{
  "model": "class-conditioned image flow-matching model",
  "dataset": "histories of elementary cellular automata, time running down",
  "train_examples": 295000,
  "image_size": 32,
  "horizontal_flip": false,
  "conditioning": "class",
  "arch": "unet",
  "objective": "flow_matching",
  "cond_dim": 192,
  "targets": ["rule"],
  "num_classes": 256,
  "cond_dropout": 0.2,
  "logit_normal_time": false,
  "norm": "groupnorm",
  "hidden_act": "silu",
  "weight_standardization": true,
  "widths": [64, 128, 128],
  "blocks_per_level": 2,
  "scale_shift_norm": false,
  "attention": false,
  "upsampling": "transposed_conv",
  "init": "xavier_uniform",
  "residual_init": "scaled_by_depth",
  "optimizer": "soap",
  "beta2": 0.999,
  "learning_rate": 0.005,
  "beta1": 0.95,
  "shampoo_beta": 0.95,
  "eps": 1e-08,
  "precondition_frequency": 25,
  "max_precond_dim": 512,
  "merge_dims": true,
  "one_sided": true,
  "adamw_lr_other_params": 0.0011,
  "max_grad_norm": 1.0,
  "max_steps": 8300,
  "batch_size": 256,
  "epochs": 7.2,
  "lr_schedule": "cosine",
  "final_lr_fraction": 0,
  "warmup_steps": 160,
  "weight_decay": 0.0,
  "adamw_weight_decay_other_params": 0.05
}
Rows from block 6 of a small class-conditioned image flow-matching model, named by matrix and row number. Rows with one number belong to one channel. Each number is 500 + 25 x the weight over its row's rms, rounded and kept within 0 to 999. All counts start at 0. Numbers have three digits each.
After each channel's rows are labels from the 100 images, of 14848 (inputs lightly noised), where the channel reaches its highest value: "responds to" is what is common among them. Only what is clearly more common there than usual is listed. The data: histories of elementary cellular automata, time running down. In brackets: how many of the 100, against the usual share in percent.
# convs0: first 3x3 conv (model.decb.0.0.convs.0.weight, 128x256x3x3, standardized in use, each kernel summed), inputs 0-42
# convs1: second 3x3 conv (model.decb.0.0.convs.1.weight, 128x128x3x3, standardized in use, transposed, each kernel summed), outputs 0-42

convs0.23:497493504513492508480534493480520497460474520485469538445485529534496527514501519528509494524490526541485526496525507495519482518
convs1.23:492493503476454505527496500455535528572499469513515482476513509515519498535472489490513513505502462501484553504549500450469524496
responds to: 000 turns on (100 vs 50.1); 100 turns on (91 vs 50.1); 011 turns on (91 vs 51.2); rule: rule 25 (29 vs 0.4)

convs0.73:461524538517475531501575472485496522472496506512502514430498506446486506497513461470527543516530535491547496529508519571576540512
convs1.73:495495520498500478496509539480516487449509524521509499505470484516462502486548507486510502500509529474508495494458493474493485497
responds to: 011 turns on (94 vs 51.2); 100 turns on (82 vs 50.1); 110 turns on (80 vs 50.4); 010 turns on (77 vs 50.3)

convs0.21:504508511515504462409504483453484492528491520454519520548543442530512531507454502542511494510485496489491532503449523457481483512
convs1.21:490502554480501472506460483513458460503488499501459518499465505499484523469478490456460507475520504489510507478458494489505465464
responds to: 100 turns on (83 vs 50.1)

convs0.76:485500477508504541510504490537493508521485499503456498466485503457512496505492462481465502512498515523509511482520471497465514519
convs1.76:498526487455486532531489502514519526514495494527502476474518491493523498534479541527513507490526486500495528547536501507531567501
responds to: 110 turns on (98 vs 50.4); 011 turns on (97 vs 51.2); 111 turns on (94 vs 50)

convs0.7:520525547527530532515558514505510524479458507533514511476479478455470511524496478462495551504538541497498446518535505508523514499
convs1.7:514495493486483510476511504479472443491502489501459455515535517492475485493551525459482490515520504507474494470519537511477516473
responds to: 110 turns on (88 vs 50.4); 111 turns on (85 vs 50)

convs0.100:505524541474488511506533485502528515503481493486526500473470476498565471497506480477482519515513496525514508521553472509528517514
convs1.100:483506541493507484472500517504499519470509488537470527505498502490478546459527521483501471471524555496530501526454494478535464506
responds to: 101 turns on (77 vs 49.3)

convs0.58:497542529530483505502454476523511490484521503504549456503527459495483495488492474490497481449481484473480480522480481518498536527
convs1.58:523528473545507497501534500512507515481513502490538533508519496511508528533550528508502535504498463470499484507468505513483466499
responds to: 111 turns on (96 vs 50); dense start (59 vs 28.9)

convs0.87:461485484492499473460529477518492476503506496508440532461510533468484482467508478525498526509510510477542507473480513511505496473
convs1.87:504497518499520478459515517492508483455508503504479521510467509502436512495497493455484462497532547511533490492450488493497463454
responds to: 011 turns on (89 vs 51.2); 010 turns on (79 vs 50.3)

convs0.8:497501518535508535496465498521492538460444493484503526484465462529492489544495525502499477472484481500437523494456536473431476472
convs1.8:487535521528479551499504501490482497519536470514509509454499509505500496507489476513496515529481480505522550497497496496524551527
responds to: 111 turns on (82 vs 50); 100 turns on (80 vs 50.1)

convs0.116:527500524527490501520459519506515492517470508497537498522492471578492502506478523497525487486510505533429515513519517474487505495
convs1.116:503504473479476523498504508456507532497503504467517486459486529505493474509501504504551530537490507514487516469528486497466489505
responds to: 111 turns on (82 vs 50); 110 turns on (76 vs 50.4)

convs0.17:515510489508460528510496492511514493474498503508524472502517517459500489502496489522529501492501511502506469523512488501557533555
convs1.17:487520504508490481511515533463502514465504519497466520511489488507465498463501528483487485484501493510507519500452536480496490465
responds to: 111 turns on (98 vs 50); 101 turns on (96 vs 49.3); 110 turns on (96 vs 50.4); 011 turns on (96 vs 51.2)

convs0.64:444490510488524533473498509495516544475509493485456496480528511504496514521565489492478484497455476515483539500493477501480506457
convs1.64:473502501506483524489518489517505539531474474523533471448568479490534493521477468487498479533467454470478530479546536488505527550
responds to: 110 turns on (93 vs 50.4); 011 turns on (91 vs 51.2)

convs0.105:475535515478493504506431493534513502490480541532485509498485525499541493483503503503494501459535496507500499482497511468490451438
convs1.105:516528503490458505505528485489510509551498490492570538500478511448489485512460489471517484543492495473500497531563490492496497505
responds to: 001 turns on (89 vs 49.9)

convs0.40:486497526467449492476492471489507485521515534518479490480515534503503534469507537502514515486507488511514483502482473496495505458
convs1.40:488487471420500530497527504489473502469499493467455504516502488474487493511453497488508500473524458509483490488501482501491495502
responds to: 001 turns on (75 vs 49.9)

convs0.46:463494485460520499463499492525486462527567517486440504482538527467550494492520479511491507486502514490508533522504527506486454494
convs1.46:526490515540469510483507511543483454545498497541507519461498498475501487500500470487520498497445484498511461548537533513533500497
responds to: 001 turns on (86 vs 49.9); rule: rule 26 (26 vs 0.4)

convs0.29:488499518497441498513516471498516505485499507502492534487477522512480491534549492467512479530535497517489480495491486538516517468
convs1.29:489512482479516462522463517466527537533508525521530467496497519535509552516470498525477493490528522519538527514511473496513477539
responds to: 000 turns on (100 vs 50.1); 001 turns on (99 vs 49.9); rule: rule 7 (28 vs 0.4)

convs0.90:459459489477475506506476478515479498530518506512479478542522528487495515476474516522534480457424492500455502500479536483466510504
convs1.90:436551493495481527513478482489450451475501506486497456536476503492493486495474500545511497530491499461477487484496523493524486472
responds to: 010 turns on (82 vs 50.3)

convs0.104:419512531476506495493485508489515468487474506493499557509496536546529474499525520467509443538486506533483569449514515448442423479
convs1.104:472511511490485490489534503458509492497452532496518535508515507502527504530494578514518506491490502476497511503512493494508492553
responds to: 011 turns on (95 vs 51.2); large cells (94 vs 39.9); 111 turns on (94 vs 50); 101 turns on (93 vs 49.3)

convs0.33:491502553520548516468494517471489492511504494527472459526520482515494509502472497514499507507483518513457470526527504507524514521
convs1.33:526545525518542468511473502530491499475519489509487525465494509516488481504516484496505480459541556508550481525464501510505487467
responds to: 111 turns on (85 vs 50); 110 turns on (83 vs 50.4)

convs0.99:446480447502518493482525481493498522478482517491483525475466521485519470478493487472473500506502486501532531443499527540428484498
convs1.99:478509483498472553525469483506501550531513480503487485480518460484511463519515497543505494487514476494460521503529483486522508517
responds to: 011 turns on (98 vs 51.2); 111 turns on (94 vs 50); 110 turns on (92 vs 50.4); sparse start (71 vs 29.2)

convs0.107:491489488467529498496524529502505511479473497485491565509487512478465490512519498462511504528469511488527480498505512536517503476
convs1.107:523462549489531459462494519497472492497502488492466525525501520490455556446520496487470459488517522518518466515462506505493489475
responds to: 111 turns on (93 vs 50); large cells (74 vs 39.9)

convs0.2:480493506497493536505423511549499509505475512550465474499466483501517502502517492522514520440488513486483532535498508461453483489
convs1.2:474520482513487542515491500453492485499512481506490485517490512552472507503478511534518540505508507486500494491452508519461519488
responds to: 001 turns on (85 vs 49.9); rule: rule 167 (28 vs 0.4); rule: rule 26 (27 vs 0.4)

convs0.49:517499496519482511491510472451483551514492507490499474467471468548488521564487504583494503510529507491508538490528494489505495508
convs1.49:531471453517506501498545485525523524525472461505545482494517526503527472507501457514472506500454515503496562526533511500467510556
responds to: 010 turns on (76 vs 50.3)

convs0.30:523544539524502504494509478499521544495473523520536518536492491535507532510506499525519491490512524494512516515497492472501525468
convs1.30:508477485478448489509494510488508478536460507418504529495498499488452482513473507472507536497494468507491523535563456504479515501
responds to: 111 turns on (97 vs 50); 000 turns on (82 vs 50.1); rule: rule 165 (28 vs 0.3)

convs0.101:472501474522505505506468505503499500523534514538520451499520496521493510491518503509519482449477512537434523505484491463492490520
convs1.101:490507482466459533514507527488475518465517497482478490529520504511494501496481518482497468577450467454499488446510508460502439516
responds to: 110 turns on (93 vs 50.4); 011 turns on (93 vs 51.2); 111 turns on (81 vs 50)

convs0.5:485522553479527488545445523554509506506448503503501501507516487503477482498530473495499488439494504520484491499495519474457501484
convs1.5:489524503480410526497498503514477478541545474503530500481483506463494510457476487509523491455458528515544547563509524516556484493
responds to: 001 turns on (83 vs 49.9)

convs0.102:452503522487525531514490507496508531510479491523494477494497510493481493494490473505465525519505502494487515525516516462492487504
convs1.102:534505469464472523527546493535524519537463504460544514493518522483552502530476514508497533480439464497506510528540491529525525537
responds to: 011 turns on (83 vs 51.2); rule: rule 73 (26 vs 0.4)

convs0.80:545535507522491486527524495491492537491536481521497492493506422529477500508483514528470591504497492484526485517519521542515501497
convs1.80:489509460497498493556488468543512532529497467504537515485546486485483527485510447517476507494454479516452491518521502489495525501
responds to: 011 turns on (98 vs 51.2); 111 turns on (91 vs 50); 101 turns on (76 vs 49.3)

convs0.55:471479502476519506482463490487530505478460515501478464459476490459461499485571486467473514465533479506536508544487491497509493449
convs1.55:465500522562521519503510463504488512510483493484552517502478504497491455519470480551522530528488505528503485491519498472545495500
responds to: 001 turns on (88 vs 49.9)

convs0.54:483488529464473498486511468460483524507475504471519516549511493556526496502482537540489498514479470530499525513489480491496513503
convs1.54:468505467442463489476472455478508514508476480513512475497503476481538507482471482526514473453496493480512534525545518476477507554
responds to: rule: rule 0 (31 vs 0.4)

convs0.32:454509522511485494441498497490532507554524498527508511535549472474486552477513500450494490496523489516487499481466483532450525493
convs1.32:492511462528475527515504498541486496517506516521562503490528492554519505526517502506494507513516528468501479503491513518513460506
responds to: dense start (93 vs 28.9)

convs0.110:507476538499474532513530529485480530494457514495507501459510530504497490513483479516550553506463513500482519521473513503521524531
convs1.110:496500496571540498465513479490513523501520532522556479495503478506506508495509504509508497513559525514516549500500540519499525510
responds to: rule: rule 90 (26 vs 0.4)

convs0.34:463509501515483550507440485511514494511540512520449458495520541497520534492516496542502459436475528501460509496511500490504509505
convs1.34:528463479456465528512479508485496489496492528513478499496467498492530461481484500534485515483432476505483518474528499482522497511
responds to: 001 turns on (81 vs 49.9)

convs0.84:503479517478537495500522523465486531472465503468497500471475459497484502514484500486479500495479485506515466489498498528493501531
convs1.84:484504502493530527492523491553495559493533490522552506470484521515516505499539456501488511485494495464550502518508498460485504562
responds to: 001 turns on (86 vs 49.9)

convs0.61:535507489555504498508488527536508483506481505505549491472484487476464493489504451449492492495485498514497584498520511512570553520
convs1.61:494476490497496484479477497486528464503508525485442479517483489472493488468527546482478524505520491520483476508514477538472493453
responds to: 100 turns on (98 vs 50.1); 011 turns on (96 vs 51.2)

convs0.108:502494493504461525540438498519525489480474503523493458496460523477501506537533526468488470448501508534496517517529471514502536504
convs1.108:501529497481487532492481476501500486543519470503510460495484485502539451510458471540488507486462480475499542511527504481474520527
responds to: 001 turns on (94 vs 49.9)

convs0.86:471496524517499513500507562474496508498512521495468480494509483472500514484507470490501522511507516498510473485475519513497475515
convs1.86:495492463522520512510547470487518479525496512518525480488531492513524494492509548534501486496472453519521526499522571529515529503
responds to: large cells (99 vs 39.9); 101 turns on (80 vs 49.3)

convs0.115:472474483486477529523522463477489497529499495482453491537482498497479490496506489492503509483491506504487518494504503494488492474
convs1.115:461557525477487519510502491467489489537495477467526517490505497517490468520507489518506513463485509509479477514557510502492542534
responds to: 010 turns on (82 vs 50.3); 011 turns on (78 vs 51.2)

convs0.112:505520510536483498507512514522505465500525501495537490463496459475465491494510496504506513504500518487497533504497537577537523547
convs1.112:518495521541500500487479536485533503495495513513470490512488488498490492479517521479509511507541555521525529497449477527468513484
responds to: 100 turns on (93 vs 50.1); 011 turns on (83 vs 51.2)

convs0.25:487521526533511533517492494484551506501488513498545458512500492542516515508521494492471498481506511520455502525502517461513477473
convs1.25:486496477548476494516503563476526495507453551489537490486485484459510533559492484506505529523521523516504516541520501478476515510
responds to: 100 turns on (92 vs 50.1); 011 turns on (79 vs 51.2); rule: rule 120 (29 vs 0.4)

convs0.48:469496494505472536473439480525509500489483510498476472487480549501529482480527476475500478441506499520506543516515482535493511520
convs1.48:483482519528504535487478475499508507505452515516486505503515496533522480505446510492511482451453503504463501493549511492517484514
responds to: 001 turns on (83 vs 49.9)

convs0.59:504475515490518474523496523467512496523540501500510478521511465568506533493458508458500495488506511480495471461497493495475531546
convs1.59:496535532552501520470460496499505523469516504497472469514477464493479492488545521486525518496489492490487495449498507474477473481
responds to: 110 turns on (98 vs 50.4); 011 turns on (98 vs 51.2); 111 turns on (90 vs 50)

convs0.126:521532535550485550477539501495503518493490513499522554490492465460496485538518523486477498523533496523521516515526496543523521515
convs1.126:506461485515492503511545546496513507513508533493512464506511486506512536487487474491491500517518487512468503530494506469489538508
responds to: 001 turns on (95 vs 49.9)

convs0.1:466493536498491509477523509486471525524493491497487491519489493483469497498513475481505542527499520529521493515490499530543503479
convs1.1:533456528534510478484522540498496550483528495497482515510467497504466512470511491477496509477513532481523536498432472504491513490
responds to: dense start (92 vs 28.9)

convs0.37:470492509514473531496464486507503513504471525475488545500487511482501470481539493466504487495509483510492494518504512502494522489
convs1.37:527502507476457496513511518472523561515486533510489484536473530518523467500515509495468502466526534486506509550467487558497516556
responds to: 001 turns on (93 vs 49.9)

convs0.27:487494496481518494566474479554492492501505489536448462505482533455477488501532489443479476471501524500486453521476507560487514487
convs1.27:522478493506561548488461515483518478526449491498504486501488520505476462514481510513491535504537477488519481481502496534530567501
responds to: 111 turns on (100 vs 50)

convs0.22:519504508517482503495487476493497513510533518521483469503517494527522518502475517524521512490490508510474508473489519454473488546
convs1.22:484528489533478506489498467521538518501449459521525498516540481467556490533519487511492458494469474481456487513514515483459529506
responds to: 010 turns on (84 vs 50.3)

convs0.125:481478485496519513533470538521526493494497518547491439452484538448492522475544480448476508460499505500512478502528509549504523539
convs1.125:510498517519558505504482477483499491509496511498494499531466501508477446487477527531527522480506480527465471481485493514510510460
responds to: 011 turns on (86 vs 51.2); 001 turns on (76 vs 49.9)

convs0.41:456500512515509482469561487486481519486496517516454521467480486509518517495463481513453545527491520509527522459541506549522498483
convs1.41:502494497534527498500495488533484492503538503479511469426514504520536504537471479531520496541498485489493524518533506508527481515
responds to: 100 turns on (100 vs 50.1); 000 turns on (100 vs 50.1); 101 turns on (75 vs 49.3)

convs0.28:514499534543485508537529484487502513534541538519502486481504474457504532537510515474487505503516514513488501486532570532532528515
convs1.28:504481491498555503496480473540546497495462529495500426493493481501530471542514481513476492473474458485484499484545500514513503500
responds to: 100 turns on (87 vs 50.1); 001 turns on (75 vs 49.9)

convs0.44:458499489455464505471454495564504475512553490534502555531548509519508500515488511499481488485467480474460490520476542492491475488
convs1.44:503507511525434502511505528459486448485500506515514508503512513465488461516491514504550505518468500486533476483513481503518473501
responds to: 001 turns on (83 vs 49.9)

convs0.85:467469535485539464477494511466474488496495498467536537544544505503493512504458504517496465504456517507477511481512516455529457502
convs1.85:466495513430512491498485485542452502497495486469481520513521521499514578481503517510448510451455462470503488530500457474510508495
responds to: 100 turns on (87 vs 50.1); rule: rule 181 (25 vs 0.4)

convs0.24:487514481489485519486504470510535472481516506503517476521528498498531506510536491535524437477511494513484502539489462506525535526
convs1.24:480484508512483513470536515463540466467479497550480519468513495488522515440518500489483518534520513476487486478464583505526479480
responds to: large cells (81 vs 39.9); sparse start (66 vs 29.2)

convs0.122:499477474541493480484566510481502502520548523512477525484500496468477515521476501469493504525474546502512519486487511532537525521
convs1.122:523482498474448513525538490493510461519533473470513477474535504521499469532509495524480536528485462541493482491501485501526460492
responds to: 101 turns on (99 vs 49.3); large cells (97 vs 39.9); 111 turns on (94 vs 50); 110 turns on (90 vs 50.4)